Weights of a small model that answers yes/no questions on an image's attributes.
Training: soap at rate 0.0019, batches of 192.
Data: 245000 training examples, 8.6 epochs.
Rows from block 3 of the image encoder of a small model that answers yes/no questions on an image's attributes, named by matrix and row number. Rows with one number within an expert belong to one neuron, the router's apart. Each number is 500 + 40 x the weight over its row's rms, rounded and kept within 0 to 999. All counts start at 0. Numbers have three digits each.
After each expert's rows are labels from the 100 images, of 14976, where the router gives the expert most weight on average: "top examples" is what is common among them. Only what is clearly more common there than usual is listed. The data: made-up road signs on poles.
# router: slot weights (encoder.blocks.3.mlp.router.weight, 32x256, trained with AdamW), inputs 172-255
# up: expert up (encoder.blocks.3.mlp.up, 16x512x256), inputs 172-255
# down: expert down (encoder.blocks.3.mlp.down, 16x256x512, transposed), outputs 172-255

# expert 4
router.8:492515498481473499554417460564533495434511489553434558467535448487534480461459497519518547493479465507416495513533573523571452448495521472496482501512546475537430459499457553532527547435528414427561495522539528477529513557559558456516550476525518489437
router.9:485470496463570422544505517512411562530488473557452497506464457501486509544498491489437529522447523513499535482509453515569446426495478567557508424477437539546556488540486505530465548546432553478550504496563587473513432451523474518495490533485507474520
up.0:451570460462523536498459589520497489511525520514478434492504532437458532477480463479502507459454488541496514485475360492512465559524462543459500442486526509437499515448477460526464532516466550546498446528431491491503469485452487436501500526507544524549
down.0:596543480461471441536518461502434502526470440501490490548491398542456479508492494511502560528570464498493462513565444449513485479413554506553480491490515482519504513544476547510507472521557510528519511493560481436534516512604534407540479528502523514493
up.1:582416568476485584476473490536550502507489496494486505528537500492488461605537516496501500482489480503486402566464485591509521552533532483482534497455556453538451500487520447523522521451461447479439460594496490521480517515516474505481591463501448464553
down.1:459489438458488532478566486443469475482499480477496460592466443438471471465517477476514440479519505447481559416534575411441444541505555557528523530497533527453515501472536482489485537528555530479511543514547482477503452510527467535521483465520530492455
up.2:451529398497566568529532412485410480507483522510413473491473515501486476539491538439442504456449502519486561518569434466509473428475504521522464545503506558523532515523539479551464519488600469504538494508453476491475521516481491375532506459492494544505
down.2:551554517503429426474460535446487530467457518410568574496462449488517566531490525563468462393480500548439538440478525466556545477497461467510494484501497494479488552511526560488574561531424499494412446507509545520465493497507528518459511449490469505499
up.3:515427552498488445490532536509428525489543460499533457451530356516483512486530452375475472478484502531517516469516478502486530481507503519518535551520441492486548479540485507504492470512589525472500548449490543452485489522438544445466433468490535590493
down.3:455488529608477477456457493516530463525506485465499588570528500485499509478500464583427522566488481418495444497526455561476531494551493435462575469488531577503483548474509430564507526461485465579456505548502492443506547524525443478515579499474535427452
up.4:480486446447529453488527556461514566531506486492504498501490430605488478554544497527540534490554517538469514523590619508472488530555482519496488443473461499539462494482544477489513495423496481552493456483521442520471510562519465556474513554543561481529
down.4:519468564458464468515485471482445439471485503460522498467548475445480565494532480460467465508537532455542483441452520537478514507569482453520494522564530510467511543503467608449435509514424501429513585494512525494479458496499489538582443534455462516551
up.5:515471549588505496530505555491473462524526492511458546528502479494461453492525535456508426531476537463529576555514477514435507519488467523365510456586476518542513523554486549463489480461618447482513513459473513499499498517471466499513569432484532470474
down.5:489447503450511563531466486498549490538489486478551489463528435468473518477486456527475581518473507498458502409502463480490547522484543513492538593512611566429508496434535378531513544488415509545528583494559532470523408512441540514509499509552508528516
up.6:477502472452512495536512503520481547517544531510539508513465468442581489467535546504561502530429545428482447514543520417412571475483508512478385523473484497525466481461464523522493488504442508556492529483473444487474503546440510496483478434561550511555
down.6:500482493540410577520465458529555479471525548454378475533503470520458532538529547492476481515555498393456496539474456525540445545480460486484428516502487479474486531497546498504475477499538527496455572479493532533513488480523565478494495583446447450404
up.7:449500496463455542528480445504462483474504488485485569443505485445456481442529541503479610450516500568511422439536623532507485531468515539495447563527491530475465523483562436464562475453486500522533493488430478467499474505543445578523506528536571459469
down.7:524542492536493485480481522489487493469438447485480558525514491506523520487536478442557377499499562491515538534504485442513529426485592560494540492470521471543499466531448538511490525518549468493474502508448532518539451502465537483505449546436509548523
top examples: yellow rim; purple face

# expert 13
router.26:482467498461537477512428466439486503486515487502459524544497532438493537491513512577486494567473512530576535527465455532472464531457557550582494440478547554571551537513509493517412482480437502483527519443505525472508495456558511512465527499484527458562
router.27:495482500457545471537457514490425536538497514538429482566479460548432497496550515510459496582489570540534527448460489505636462469502563583559471443486502505538557452522432497552455507485518521421473532490536545451538510467518472483468489507527493549540
up.3:488488562497469536520488437549496520491513496497526478516551522501516453499561499439564508523509489516524528477566573437546529559482493496485524494488488531462505489483496378529555483455426462499509414476557520484502497496522561515530472516509461473429
down.3:489569468520447491520498502485487498529463472476485503478560519478489442490467556474553464534558472543549448537399429532507511487573498493466437493485548467502500489472440533465560543508489504538512541497465554524481520500539599522457555447538486507487
up.4:475429539545488513484508485504512494532415497540484486544512600509435546520530412499480532488580445541517590505481515480482540451505473492553457477471586521511476431498507580469547549474482494560447500461490574559532485527547508511512535533472537463445
down.4:491546450425498461556457511554509497483507531482570517468484432468446467417554560510486504545516479440491525546538501536535560515420500495520462473575539514500553533525516462541494513516450521524531475477490501458432462565526507522477531515482469533521
up.5:525524497501528481417496514511521514476468467489558455495503443533485539567538475510470533494455502511553544499438525453478480490483520514465513506436513469509513433554471510470421492488464476486571424436516526544525471486489550546460448544545504538432
down.5:499584526487490461573526488485459499462506480487520486447500519490504462460489513494458496527465475454523398471574475475483502510464465489446443483461469548470477509458490527526463519479531524485451526567527485449502556553487455538526535444483533383513
up.6:529447479467506508443544533514473487500467458537529597466489426525483460427487500543550562555526518550519557496468477483511517494513544502500483452449490508478547447447428483485515494529486490368509458514476463469490537483510538458513478493509513457476
down.6:463651411494480495549521477533512473487503462521535532528544488480498562580453491439477469399547489463520424511509494561466542483483550500502468522520550450469494558510517390484568493470520462528516457556503483522500483425510487517488507446500464556498
up.7:460433474484537487584495456550464527477495575506499506472502567537441481497485523501483413500494500531513521499462660556456531521541604484453494540507453478506495504443468544400548532453470439530553445480509448525532540471509482575526571466504500471514
down.7:605511536436504495528502493369496515443474521578487551522547523451440509513527498512509594559483534473493507442457357486530531442543457484521429479508538534523430554558529493549553505508493510479491529481504524558547523499494526491498452536495491477448
up.8:524591474496518427512497482506437515534593493568406461558466518438492549538486497462517553462479479443494511488452519494478559512482507495525503487483463469520434522486498523546465519464476507499556501526449501499466520449553535554538514613502465467507
down.8:546520442471542460480407484444525511497487487508449470475481533506473462500436480494498483554499495528515577554525383567578452517499502494455486529481502479515512581508511566492491527528536470520460465478545497599524511503476476413486547464554520490512
up.9:484487496484527535483511553521504575529477505441554530461536489482510528405531517459532468489480499466533494482502606460481493476465477507514507571443495499512431520514533514513508478443468572513489443508499466524483489498478531468507529528515546407532
down.9:444642537413445544505503456570514453478446476498508450495464521538484508531527553473499447481508428498508463496489493510498475521483530489483526438439475577508456467446533509488550499512461448538522616488561573548517447544483531535515468497547520475437
up.10:555465464531492472553423441483501442450592507490496522523518570541509520524479459527481454481530440505513482530592436422476480493474492480433504491506548492491516533432534471440469537498494490458444452504498487500483507538471513571508543501484466517511
down.10:472397506470495529444499513462544479480520520568510498552533488426469503512481456484506470521489553452515556490450509505460406519501408520544573484508483453484553431586467551487463526487446515542526580495547491467494548508507541476515506492484604487551
top examples: grey face; teal rim

# expert 9
router.18:524506454500564460547495553504450555545526536548473497513487503465509497551522515511456490534458565527509535448481442521548445471493527607530478404453434525559532514504489499557434542517448528516511526458551496442520453491536527458504468499554439564501
router.19:515494461517515417482447535524434552488488478573445468521459474494507494560484531522459494563416489532491522496482436529534447491478522595513499424526459488569531487501465542544427537496474535489534502465530505449507449445533472500499532499463431480507
up.3:560493475554568472461523444531506473541427522497558427529435515432531487500486484429577611429478521449503530524513570525498441524510530513516565570535514502449448472507509531450510500562562443505499464447504523504481534558505505530491459467538506517539
down.3:527554438522490529424487575484501584523525549508485575574525429498494518470518470511517411536468482502516481482585473522505596551561477471478434537476461544470514507478515517589599515491469489482412482444445443476445477449488490533497520502469480535508
up.4:453465476527502480585503449491461509455432520535594457520519463472486562466480475408496545544476481532525479474439621512440524513502498482480456496465626457503507529502504519513466563471486496480504407488482419457546534509585480511543498465550522445519
down.4:515480502519528543424477479491548533527459495487399595439480490496503498483482535558550508531523481414486504510536467563569484561450562562358511461495472512537532478480423598540515492481501458529566530500445541511455476457467535504467500519505509500511
up.5:452480518553489568461504521480498543470584491475509506501490539551478451513496496501448494473496495414472499459511447594547536503461464457476477545490546453483501510551510516483591555500519437493443467517505523471460482603524516483537484505536427512533
down.5:536566402471502405524485472529487454536473497548560465522503452476490505548509463476526516560553439512521581577512542428511481518500543526487507489551461523505465509456451532581446450512504553521555481524533488528442460471465453534485497489535505546503
up.6:452491523499513573514532519496534488518553451538564488514546501515502426567532459501435463597413482552524543538480480473530511479522502463517550533451429501486502485494436541473477496497490519491533513499514464527453529538544483463531511435489467486504
down.6:550471436515466417465531449484402492554455488455458524484497515570505528557483485534592581467458537517514473471490522499476547458572481508569470423413524556543514519471445540470465455497479456510478504483515540499510501472568549510472541522518531522518
up.7:505476515558499533491476465526481586577546508481511573497448555546471481446498521441522482456532499465439483529524507464485516525500518483576476512433553508483421527480432471482539472544492514547480562585531464494512479552551516503484498508473498429511
down.7:488554514466454430485556600544443487446434537485460442475507462496479514551540566521509552527524496516454494524545454476475493489423500539480507505563509446496533522485514578478522517493484465475516459449443463456509520472409487472501482580471492544435
up.8:557568420548450542453535473513478422487509499489499452450544555440495431529466494477542487529550502433520446458460505552487509552520538564558505570522524467496507564486531478414486470429524477442492419503572540488487501528466503500497491497553441480536
down.8:463460468524513465487494577529551547520483473544514547508539527494515482548487524455468509545526463577528520533564429540538479490585551469434587428553548529555479452501437486495540616507476527491500445466472461469496484517544464505480524454500520497539
up.9:424497531538515556506511576480552524473544531511420522448510469454508509579503554536420423491505524488538502470459519434487531498458588497453581480528566416482538495524465512494546479476536472512482479479545389523489582512431488445508463562458454461452
down.9:505433519486466474525496444483480474442497458391571428528496548501522487535501449536487462574506487475462540509535462526502460472513449503542410458491496522503421486513479518470532514478470553518574569503504538485477495472535470493504482470519455574476
up.10:492462478524509417497535466530550492513473474505435566508471466509474570538489432493547502472456471567445506535523445523450533513532541496430569475542466498534538487472555556474525497500449481584466535491470496534520456468498496517546513494486519502499
down.10:467534538536520577471516543452497472484513530529614481487484448566486462443522494474459519523450506537510505498508590540519518515451476513538437533432543530419494531518517422517517513478510529505469521511511533471539520512523526583465493576467458566515
top examples: struck through; triangle sign; grey rim

# expert 3
router.6:545504466498521452505465506529436545428514536551509521467516475501503547551529469521464468564500571502523432467515463478521490489444470565577484464493472509564567514486485504525453476484446513517533502528491540447537396452509457458530490572543475502489
router.7:545520498544491446525500495503500512494491511496437495577465504522512470562533546542458518574473513542464465528500483542496511515505535503555441494510485566507495539523462443484497517473460490580530564492569555496565527467555519546462522429508463403464
up.0:451506488432455492481574503524445501529493472538518471493577589485464536527516489563507505517504542506518445513465491516528503443537523491420489505515569524551494535458529421499541448533528494458496420530466551485500507477588515397481516546505549496469
down.0:579464446488554486580446521476538615451549513399485463532507415530505528544479518470482504504426520540454516509451548447584509501524508475495475500538430458504469503499556490429520505488481467521541561489455533528463447527432416520546519426489473563453
up.1:456509473508506450472500527512516534470503535474502526510495518425462438498511503466483555468481529518541513466502490498499464472499550464459432470426554525503504564473504482452559497507471502470506465532467463505487501394487526528499534452528507459490
down.1:554489554526480476497537502498431500536477479520522446476511431527433489521498433569584513513474523470465537477475522488576462488517560452469553469512424453515473467471542569560534511506500516528498591502545528506448529520509487560478512501525483523440
up.2:473591451497450486437507494488447537460572484541489494551503561542546463463460501456498504483517525553470471545474549537459481528505483497507430453520492420423507522524548456527469492512450525501519487536519488527501521436563502532468517538530503576520
down.2:466483523508472470536497512462539574518509470486448556467537477552450513468516543463518512452483494480524485512493458531533519493522542558571467531496566571499474533493436503592453482567485492471474544489547499469452467481541524447561521511457557451527
up.3:499462506500468560537564546466504486429464499528466471451546440479501467515492487570413597505491530544490473505438551433563470497517564474554470479526468451579558501542450520425523513529505506549433518478573532503517526484510481465451457533490520528485
down.3:474497496553483474427518511517569493493418492489565527535474499547517538485510471556492472485474520459525479532592491519421486521472490525438534487477556506467492457454470495527396482516466471501563522529490517521490519513509474600526455415488454491472
up.4:531473497445548486495505577476504464527513484550533476446556537556486446532504516534457528503454491456521540513514547508483530475466493546486459494425430553465453496556528499491503498478505472466503486521508521556500548500497454566524521479526469541539
down.4:416537476583462499469494453480404593469559486485478559470520581505523525504506466539491567486488528553512521526581515536492485521445411473553466466495515476520528513464491486563467495530485554477492534522614454423513502530463535441509545446569467501440
up.5:465550556525443535451498446473470503482480483464488544441474452565518536452466506472594465435464518471522420462550590506479479493439537504515550511554475406551525524481520489489502487516469496501564417548481471506486522479539464530467501508525502508424
down.5:460451525496500520481458478511497492448501424452434511488463523500532499485487453568455535417602472504485505531518547398436478531551509498445486521509580551493493461489510510506502463472461486532497476572498459561501517490529539487512461445456463486591
up.6:515514439544460507471526476495481550488489490535508487467528569543501444482469496556517501489472416471468528509497486398514559543494501488449480585456553609440556518520450560448530467457526464490491518511439468468498474504532417533522478608505512487507
down.6:482403493533466520436453529509526483521494493535492558507500486497541517518554549512556544538572572494461501533534554527461495465492485416570448447463449453480513514492498530541446451451478515480517518561598561487499553532460511509505468538504468494508
up.7:457531493530539445437492512448440469538410496548490554511518397470520481502546479485432567494524529531509579473504440492468443461536575515550465524577453521497507500538421513469504446515499505440506484509543568550514467514515488548545454450531490539483
down.7:525619483522458580450540441525520555525498485481511494438499415491506536545492469483516447474529466569470547509531525453483471551554501486419512457528555455510493481503508470450490503515452535506495569525507498461491560488469492461472511496466488491505
top examples: pink rim; square sign; black face

# expert 5
router.10:443475575486471503499452464498467558487462498486459536513461505512469558474548543556487445537459500473496495516484516556473498461445500506519452469431538515548544527563544498547468488518497521464472594502489529496557576423590498523490498493488516519553
router.11:567547432516502542536464493554487527478482498504413403540528534599493477546568494569532484496458484529449487485488464531486537485565486539530441476457501591511499539488442508514493380481470484455586439489534508514535420475521528496478486494479485514484
up.0:520525505482505579457502454440496529447493518475509435451483540540516511508486507579498498484465488529461569514556597500472484527523522518443406462506541517486490490463560481500463499477543448504488527524470505526529470513472523402533491436450470499547
down.0:470433464575467474436480482520506529413547502439533499574525441418535552461473394496578460538516574553500464476554532485500468445537451510580512551451449498510517516530514537557563508488521525533403497477465483493482480525471537458457482515497483460491
up.1:502454522505518494338524471469493517550524544427571538539485486427466429556446470513518516455566503456494468501458510540541529514512521474544457513518492547466460484504480470476484508486422501435460490538448476545452464496547498586497428488505481500565
down.1:533557474439513470563532495461432475443506482517450446557500609437515531507503477496518446488476482502496574441537468573490476429495526529458495531443568548504497539485472488453492465470563555437495577463515529453460476484571520417485589498452501506415
up.2:512475487447516460496502375437506563513509539501531421514540518435465482523449450417470398502483512515488595512463482476465516470509512497519478481526420450508512446543449492541392490566494468512489516525467502571496479484501467478543495528530489536450
down.2:440527567459489478466509548571536506592564498493546523494528481581478503444494511539478523523467468493544520443489459545496481434574520514470519469487527450501457498459571551506517473507501505418497497487552458494478467486526498507481487519538545485548
up.3:580479577576492507434489477416529540500577490454516503489541492498480517546490453524488441411483522476515543469503506442529539505432503485530533514445603526540434492478514407506546493562519455458516501475534512579486499525456514471496544551551488491493
down.3:465502546407461433516533498505507523466464500487507470517470426458481416509466434511454490491459438525477489515501439579500512532525522495498579585494492483534522510478496498434520517497507514506477539496545486406518467515474505423434453489540478604510
up.4:514563507468526469467558523511547545484587524549440520456500469517502528547543490539469473551468449535500515484537504491415517489535582503493484519464466474548526524492389522525500465546524505509487504477552496492523488522509469538502495582529492559456
down.4:502502501533486561486437458561488428492502514494470531447451498469483559440471481514485488513479534540463399498522465490413509478509429469508511457462545534555465549398553468430486517482468408547435474487605441472466483477395488539439471444469570508462
up.5:577438485504533505483509472455495521549547517488490491578493487569493540497493458481469492535512545487496543504482508508597449472477454466427525497481451505525506544539491509441426538540500493515484444472582605429498499467540503534556503495475462486524
down.5:465543469439519519516500530501498503518453512520434478525555502469510453453531523438514513516495491465549397511465483468538500558502503518515425530570412530489491503469509553470575486440493530559553461532517438538494557486529542450482514449523520502516
up.6:473564442506521423496471449468515421518526519593546606507535574472514542554521477556407511479501532555511492407556513476539437501533527489505418510532504465577504520438491502516596523450547514507459459528531442499499519488502511537546474513485489477462
down.6:571428494562528569483463483517508522517463566474446449489510416557449510497562532477518486529478468570462473534444500542570525526494476500462658442474548513534520450515478440471490458490537484429537520465542484513449459511532475507442515433548491558502
up.7:466501510504499500520521523506516464550451507488518510533578502406515477432490471488481431568535470463501446514412461556439571477436523486520582501556509494491526459531486473526455493556488502459487489463530502537476457538523485553498489498508445493478
down.7:528452452487475540489462463470464558533464511542573520515473516563548545496530537526557501549491465488454485525464515524460466489580575457551485493526520535491484566475509477535508505443549474404508503471445556505545518527485540566521493472511477546520
top examples: triangle sign; black face; black rim

# expert 15
router.30:502514483426546438511415516506479535535509553621450570510555437555527479485472533511492562545483481501535455447421534474447448457507476511575492478450433567501515450559440529544476502501463467476553567451564539474476541525504465575533465487549470543525
router.31:531438455535514444505470566526459502530472445525467513563488487497538533511490466487487504548493601523504535476459402514549462465472490620544434421551422523525523478561435541506445498478458512511482581502533540461474484445550501457509502476446470473538
up.3:487433528513532573531502481494577536469567530525512480526499515474481531501474539555429517487532421436498546493456476556463514450534468455498525502523509455538508457534543543405441491541506504451455464493490540467516488470521504544494588496503503515474
down.3:442488475492527532345464555456478465480456503508464520559569506450525456514552566493539513503469450503505555526524521487472449450505525493497520490458558501466497532481453456545480572441556488509574476545476468501434535526509560511486497522529445496519
up.4:487500542575499494512465505552491505559451505418534434463512474471536521503482461463505491453510527516447500444544452513535530499473393466476496461542495552459446449425545555442534458542500545512544459541527475506514552459467474443486484526513509584449
down.4:570473474423443487550542518500532484487437538465434470496494535577465406434468466537526475484506506530557430489506514510451480499476554494514462459501482522495432514521459427524514492551563455496498588436575535487451485509515500536538498534523523495472
up.5:499515545501522440547539542464506495470491435510498565447483524535576477443501483481482559511468511471492562480502503458527526500495474451592488451455502475469521515501552485520549441510501494558535524516513556507479523529494508520442530461507441522554
down.5:473462573459467561496404549495553554527535457541455542469475468561458542529545549508560444440571503520486462547575513450420455476479522522463542482495506539458441480515520500505499506474521478460510553504538529544512526517506536541495448484501473536462
up.6:535509452521483497397501503428502471532502522504430508508515531459563506534541506551558530504478443527533448497545568515497493520490540455528518523501538504482519512504481512569547426487449541446543462553528404523560486483505470569441458449537488511453
down.6:501439502544502482618525499543464532452493494505491549543521525459486539489451511585467483531473486491513519500463486504515519508496469516466519369488558490515480495406493444467512527509519478463462506448448517443480506504517476408461498542531480462489
up.7:521520468421513582499528501489436503498497479443405459498469491494531499520491517489466573543518469582514431534506561514520538511501463521479561487523538478535530421503521448528533469519491484523449472523484559484497482492572441573489487460523555503542
down.7:437490577492506429492502428567526533481545520518536558528516408492505525465467510509527506455451494446443478499450422488413555512521536473508513530412537474564525503495509494508513473519499558516485526517463510506474536507473531488548457599529530436492
up.8:495547526508493478474537434530513470538450505471533463513484437460465518448505504488478475508448465559544494500591466554444529510558552533551527555442541505458500498462508541523510466471525494519493478518480478487510510517540497574513521519468446385532
down.8:479489449496504509481518526510429469496532508511503450484465525473576556497494510561533498491494483447513554528446373551508503498497430462433468558494490509473500532543565470538566486493493480481494443481460444577554506521487499462539476578513492540463
up.9:601475493522506521618473486503462545487507518489437442443523535507559472493521525507462546455507538524503450514495635434478537546501450460474437513586514600522531501517514474527585517509447498507491441507431471522511476481422516468488532466517505451493
down.9:462507466454473481465486519484530533508560459518522580458505491538479589507503472490484540481474531461496434504416473500482566464438513493546587533420476478502447479423474571529458525508522481528498509513541463517518549542513536639468467504489431534480
up.10:457560501477452624506537479545422475508514455496606533489488511484501514538486512599519519504477493406502504562467475527536458545539512515489512415494493493520494521468526401523453525489524397476501539512478571525578473517516477436481445523503486521528
down.10:440495451499448398506423441554504486467556548483561483452498445455526471499473503479529559462469530525467560560488556562510521539463499479484456515493471531438514489471498516437575516543418531496542421469543458518505503454459487536501526498540536578469
top examples: brown face; 90

# expert 0
router.0:510466455505524419554527514501502479508524458572537504514527476573469506509465541464513524521455598503566455458485540466541482426456509535552465454473435504577586558491531497540411545507461498439513492454489546454519475426520529568546486556516477495542
router.1:445478503545522469535534457530484557489474434567467493447475543589474505538482542528449533503424484495508486527518570507493493408455508487425483434460608541575494524562470516562520449505493552540501540520482494492589474411516502503457518466492508503429
up.3:483509426497552569535578412499432457490463492451458470524510571470517463552527490567561548442476504500513533517477546452455515463560463467466422527549539466523498453517438502476484437497567552521511522485512480480490528495458447456518502507434495480552
down.3:552547563573560488404522560505530533536461488557487496488439508557463497501487486530608497531520470518459505520584542488496494457446539517470589507505482524491490560504541501585561481495528553549460505471421530500508479489506514488499487461509465492429
up.4:547491507531493566635513516509478470473447477506420488512486619540494522499487483486501468513490534441526479531473507434445514467462479496484332517527584478494499497572537507495474514561488532479494592539522573471474476527505492483547594434496521560535
down.4:467594497464440429400460470494458640575532458438489510491504422524449484462490510522544511449448512471504512531493582473460483486575500502428483503508527483491480534488459399463538545459463486481527503512481544520523498539464533556506527419549492476571
up.5:498490490472506544410544525497454469483542455493499442473443539527516495530543457499526489503534495420488504513573531500465517505534553469501496519506513447491484486486567600496503509521486513427471484547545433481495516544524499556469572520531500497475
down.5:506481470492469485545493420510472476479505486479420564501492463458492559500486491531476553500501494578496541545545452539524484556516476435531475527490440546462531494542538448502516489473543488499544568479569550430493538472542462449473499487491537498530
up.6:490489488583505501506532507493465426471469480512543456482486600530498464510502513509504516505498536473456469415490464457461515502494469539481472528493516494505570563501553534505501502523506458495556558487516539419461449502478513448456495487533567571569
down.6:516518481445429477464435501508583527468546447524497509525523451499525532510503533468539518500551433484510523480511513485551527457468472460456524513537541558503526484522473499500451483499496516500511530512480516570450506497507493561441495491452514407508
up.7:482553470527504394458539580492507496429578538503496463488495534466453551496477512434571503484520446469517539501501464485464507517546461444538411543570444505488472501483508471502474471473506424511527465507434547514466453448534572475490502463489570492523
down.7:510506478445425564512534460518493543514434518464444484533525500446500558568481491571429561533548469623511537491486523482486486553495523499531498501450541522569505444504509549479467512568445550579512462514489502471473499530455490550499473619476519484441
up.8:474447502457527567486470537476471516490457488499485493477528462498540488426448504486503427460506464507455474471494563586528527449506554513444481405525534529484465458482524581582502509520505466472514480492519530498476504440478510439563501417455549518512
down.8:400528522520498546543519486504468452585553456469476564494474427450468519516522561499476555486436510503489544509479500446372515464463473464531514532479546535534562491456516478517481483536503600528483516494454525558463478477498475586553504448484518419544
up.9:478544416492508558510502533609512519485448516536481417493481497500490425590546545481551434503450467509448540511535396424561477527529618529573458447527454516505489490555429505465542479494504545544468435528479493528466473463500491468563547524560550514513
down.9:532529527518515449506456517476449550547512529466559484477486477475487574487489413524526557543499493574516391543502539515527448499517523457492579507515525463469533466525471490517466509469486521519491487517478524493534473453514448560487504542467446446495
up.10:495478501461542543600552485439498423534401486525471518555483546521542477559458478515582461449503498525461478539460408518493515459515557499449450544555375398552463524526452475498517570472536548462505514533440538543498462524513549510511520497461528426499
down.10:512504455499527452464480551487519507438523496458517447475459445493539546466505499542558459529502563524497587442520531518589426526552565503538524477485555481475505496540583524430494522468515531455476437510530453379474539518530455416536482455539510586637
top examples: red rim; square sign; green face

# expert 6
router.12:470485483539515490465498551506484595422491494541478492478460487494477511561492492533433468557412498567509527500531460518555488448461507570549481452519481505569526539573477454518416557497474482581551553482537506487534444470498506488528523492513461504469
router.13:531482447439574492546485560512463536504522496539432545534516458468454518530478517478489510566486515496527537455493448430556476440507463573556494444464382535565589442556471519506424434556456548457503542470520577425482437441513503554529487538488468542524
up.3:572496484572558539580457490539504495482464462394526515528463563539493501555536420521493449495523557551485464531534406541503495495493510507490566466556535467472539499506510531453452509539584478528519481472431498521482517504549532583463592499493516528508
down.3:579475399511513416522568461454493497500492502516476440496502393489452430537494526532569543533547476494480548557428561492464575540535451528512531462506434481514475493498481414528493530517409456536458534493576470462509514526487463460534401523537531491573
up.4:435527500515505468452538528497465529457519476492546488467487466481473377457498543454543474571508499477534506445532536464522519520478496536507506479440528570451425425489466483503563504508497519519463427515486505502514438477517483536516501458522472410584
down.4:520523454485529464548479469466517508457507527526452520433537529551484580484514492491495509546528501564516492522516528647465496532545549498495492523487563436464487584507481509447509550488447463459548566506482520535544499407470518478574449494444474564525
up.5:537490534447489514569512583479563532443532515545556479462502468442503492497513496512521503470514473490436531562562520569416521536525505516477365457571504556535430479545496549493528423502471489550517529495505460546503536526439542463526494424545540404517
down.5:472512546448430497515476482509506462500438466459406453507560476595508479533510511466553492542526525498574515421538489462571536458596514473517581532497536522472506470483468569455469577532500539546475524560488509481492476538524466520480560515544477509507
up.6:470504485501487516511494423511548507465519495561467511511459572533502519534501514576508520542505482466462466484524602452528549490496449508535485453555568478495480532571520455422473530489521502486526538506508449505488476526521440500527540492526491516462
down.6:548443493533534527457518525525493507545547523496472444493453452554501452480497511467523482501507466577433530518534507528467494485503420497443572519456548526469507494523531510565450464545524531577453518497475531490517559468516490456413485443478415554451
up.7:461447533511463475480530585549556545545549551455512496524503449486441469504530464503517551530519522480478540502504499535428489513500518530418545561493561546449506545545533474468467490526587514502454500495502446590477514525524454514483466537564501453418
down.7:579540535517499489587459495489448497462466487542508514476512478540507565470489536459466525551531453576508500454442491521576531483483513551514437534493561573483520503490520492555516544478440491484500482538508480527552515506571501480503580470505468471440
up.8:481497433528499488513472492552557520523513529440458428569504529499505469530520485407525483490522486477486419492442497479486497531512547449541497529480593535498513493468484500458494512495524511550518536530464514538525438482504510488543538450504476523521
down.8:440524539550543571465508492515509452446438484611498528477515454491513441497488564475497517560472531566493542493535530439474509517487499499391499533450528451467520480516506499490478513519437445465471496485494520540533539525511546558568524513462486506487
up.9:518527558523510552452481534551501458473585540466451525481495470472523572475474519534485557540462510458501497518593515508462512511526507464527498541462478497500539505422507519497531495495524503539579509455542546493480486506459526441528550516503498533469
down.9:520509528491504461517520505581561477480560427495593439448476447526475537493502530474508526453487466520484440479510475574470546490501486452463518505459515434503533569463520486460540487482481500417485391460467452475466436553489523496486541613480529452479
up.10:474614534484514444475491492543550482449416495468545516538489525486537446566495485499484580481482505530480511465548563541496473491456456507501452563504525498489468426473435434456502516441495531551466447526473582525502485512532535597488470516501502464521
down.10:538444422498503444545467609541531453510445525540523432483490486527438568468434519510426466490510524530481447520471473570524512546527579505448500542479577485515532580445492538529501545575527479473516489514518476498486474525412514461557501505515495480506
top examples: brown rim; black face; brown face